config = dict(
    encoder_arch='densenet',
    model='model that predicts nearness at each pixel',
    dataset='rendered dice on a table',
    train_examples=145000,
    image_size=64,
    grayscale=True,
    crop_scale_min=1,
    horizontal_flip=True,
    translate=0.12,
    encoder_norm='batchnorm',
    encoder_activation='prelu',
    encoder_depths=[8, 8, 8],
    encoder_kernel_size=3,
    encoder_stem='deep',
    encoder_growth_rate=32,
    decoder_norm='groupnorm',
    decoder_activation='gelu',
    decoder_weight_standardization=True,
    decoder_widths=[64, 128, 256, 256],
    decoder_blocks_per_level=2,
    decoder_block='plain',
    decoder_attention=False,
    decoder_upsampling='nearest_conv',
    loss='l1',
    targets='nearness',
    init='trunc_normal_002',
    optimizer='soap',
    beta2=0.95,
    lr=0.0018,
    beta1=0.95,
    shampoo_beta=0.95,
    eps=1e-08,
    precondition_frequency=20,
    max_precond_dim=1024,
    merge_dims=False,
    one_sided=False,
    adamw_lr_other_params=0.00093,
    steps=3800,
    batch_size=64,
    epochs=1.7,
    lr_schedule='cosine',
    final_lr_fraction=0,
    warmup_steps=380,
    weight_decay=0.4,
    adamw_weight_decay_other_params=0.05,
)
Rows from block 7 of the encoder of a small model that predicts nearness at each pixel, named by matrix and row number. Each number is 128 + 32 x the weight over its row's rms, rounded and kept within 0 to 255. All counts start at 0. Numbers have three digits each. After the name is the row's rms in percent of the matrix's.
After each channel's rows are labels from the 100 images, of 14976, where the channel reaches its highest value: "patch colour" is the nearest of a few named colours to the mean colour under the peak. Only what is clearly more common there than usual is listed. The data: rendered dice on a table. In brackets: how many of the 100, against the usual share in percent.
# conv1: bottleneck pointwise conv (encoder.blocks.7.conv1.weight, 128x304x1x1), inputs 248-278

conv1.32 095:153049205119169111102107128101154161167121157050143185122089191116113189118106129136109070101
patch colour: black (72 vs 29.7)

conv1.98 102:115135131131106125160099160142081181139119178128119143070134137153076121215074129158156088086
patch colour: black (61 vs 29.7)

conv1.110 091:125127115150134153085093126081131144108095146057140119141135165193164132139131077130122125130
patch colour: white (66 vs 7.3)

conv1.97 099:091125128157104190093091105160167065119101182090098139166143188107145186140165110088125098171
patch colour: black (72 vs 29.7)

conv1.50 098:158108119144129124124118130103138112128098100145152078167173149104110183137108118095175224109
patch colour: grey (99 vs 63)

conv1.45 098:139112124115127138179128150154136166080165115127139148104163202132149111079150175145115135130
patch colour: white (77 vs 7.3)

conv1.28 092:130166112114098124126109116150132156141143157102171084107156079171097127151081144098111140156
patch colour: black (99 vs 29.7)

conv1.40 097:164066070146152121141107117142088111083125116032098089027108135108181134078180086235064117097
patch colour: black (85 vs 29.7)

conv1.59 097:067135146179156157136121128119093161117089161163120183194147098109106150158082164056120104120
patch colour: white (77 vs 7.3)

conv1.124 102:164120143168166171114109064104117177144109148121155134153128078123149110095111139097194113076
patch colour: black (92 vs 29.7)

conv1.80 093:160137113152077180157092118157139101122133133131139105184107135120141092130162137137151096138
patch colour: white (47 vs 7.3)

conv1.64 099:190119118143106140155126123105150115113082145156128111104111139089154120148136136164123134160
patch colour: black (78 vs 29.7)

conv1.117 099:210159103117148169123192134094165134173191130086154119084174158142153120071076123132127133186
patch colour: grey (97 vs 63)

conv1.44 100:175189164131183140098167093148076107124174070123108092196152144138134146116096153110100171093
patch colour: grey (97 vs 63)

conv1.47 110:183121145162158165074153117146091089083120199154143135108141198168095132143123104170072131115
patch colour: black (73 vs 29.7)

conv1.71 100:123112142120180116160131129103144155177103107107160096141105199159139134200110167095103135084
patch colour: grey (95 vs 63)

conv1.60 102:119130128169197111111083183099094113112161148131134128167208082142089046232125138143097127219
patch colour: white (44 vs 7.3)

conv1.9 100:105119140160137175055188124160126157200126101153096113134138149135185154152143141079140063157
patch colour: white (34 vs 7.3)

conv1.127 105:116169107172075122169166106144108162067136142134148175140086102124099156113127141102104137180
patch colour: grey (97 vs 63)

conv1.21 097:129086102123090099168109183129158087110073114091112145136133186094127153168096112188069153111
patch colour: white (32 vs 7.3)

conv1.23 089:095076113105132061169182106172109101149164086122097144118152173093156132147157153196136119167
patch colour: black (96 vs 29.7)

conv1.114 102:129136128160104114185127100127108126163082136141161133108089127107116086067129138140128113190
patch colour: black (95 vs 29.7)

conv1.12 099:133091203134107160101121185164165205137111140088101142123111081116150145091108099111062146137
patch colour: grey (98 vs 63)

conv1.22 099:149151169121104175113120130115108090094147103087132150140130116113090201157092108115140149159
patch colour: black (89 vs 29.7)

conv1.79 107:102145176130102114128097141055106107096143175106175113130129127100107128166163132142109100133
patch colour: white (87 vs 7.3)

conv1.17 102:111154100136139131132146080140127151124109112115176147070139095126143090124154174167137133149
patch colour: white (61 vs 7.3)

conv1.42 102:134127149098098164168148180118128180089124142112114125118123097095145095142121139123140119100
patch colour: white (44 vs 7.3)

conv1.7 102:100135123108105155088123100106079119126158098091154124090097122052105166106128116052145185125
patch colour: black (79 vs 29.7)

conv1.37 104:080117115160155130137155152144095133123116100140100150150053154142187108114120194134073143168
patch colour: grey (98 vs 63)

conv1.16 100:098164124141102075154152120185130097171080185079152137149180118144107093070097207139100067132
patch colour: white (42 vs 7.3)

conv1.74 104:108136100091108094082119128202118139140136181114136185102177103098150088064109156123132190127
patch colour: grey (97 vs 63)

conv1.78 103:122130125144091143193143060135143117091160099152156145163130153125123102146140179147142147101
patch colour: white (65 vs 7.3)

conv1.84 101:171119154100176133088166100174123174133153145126119164123073075142139156158085114066100139136
patch colour: white (31 vs 7.3)

conv1.109 107:141097162130128091120138128129133152083136170124150139123124204122100134115125081098157163086
patch colour: black (94 vs 29.7)

conv1.105 098:129124100130090089115132110088110134122151120138200126071125161090147195141102177113109126099
patch colour: white (45 vs 7.3)

conv1.75 097:131108103114169137157155130163135137206115194114109157126111152103122134135139149103182182118
patch colour: black (88 vs 29.7)

conv1.63 103:115113116153166089102107121150150120133150059156135194125149154081123162096151167140162155128
patch colour: black (86 vs 29.7)

conv1.13 107:130160129207095175121099121094092152113167163113142095205122131126106127129133171125121108136
patch colour: white (28 vs 7.3)

conv1.70 098:187162120114181161148140125069168152184152069122080127119085099089163151098107123141112180137
patch colour: black (93 vs 29.7)

conv1.107 106:080087125143129159194142097172098146119116125136113098158163077094157138163081127131163073119
patch colour: black (73 vs 29.7)

conv1.6 101:133140171152084149165147095104138088154111123125072129139165150118084138151154171159162126140
patch colour: grey (95 vs 63)

conv1.8 100:114085125127111145172203094123161093147120121141116116177089125151145109112086171171049109092
patch colour: grey (97 vs 63)

conv1.81 106:165130109092116201129153095129125092148151095092111131179204166108149158099179136095118053131
patch colour: white (61 vs 7.3)

conv1.54 099:139099111132108156195142140172090101108163089118124175151102127125144122145055147068154140171
patch colour: black (94 vs 29.7)

conv1.3 101:128112109185157114144184154103094149114105108172164137111075084165087130141071123137138217117
patch colour: grey (98 vs 63)

conv1.20 099:075165140156126138138141074099159077100148074128164108129134110149127121091101160094078105116
patch colour: white (88 vs 7.3)

conv1.57 091:074121130135177137148131123102102086124119136072091134192116111120183167165101154109054053123
patch colour: black (61 vs 29.7)

conv1.33 097:157155138134163140137028167129181158127105098187106105106136168116135125091072142110150175101
patch colour: grey (97 vs 63)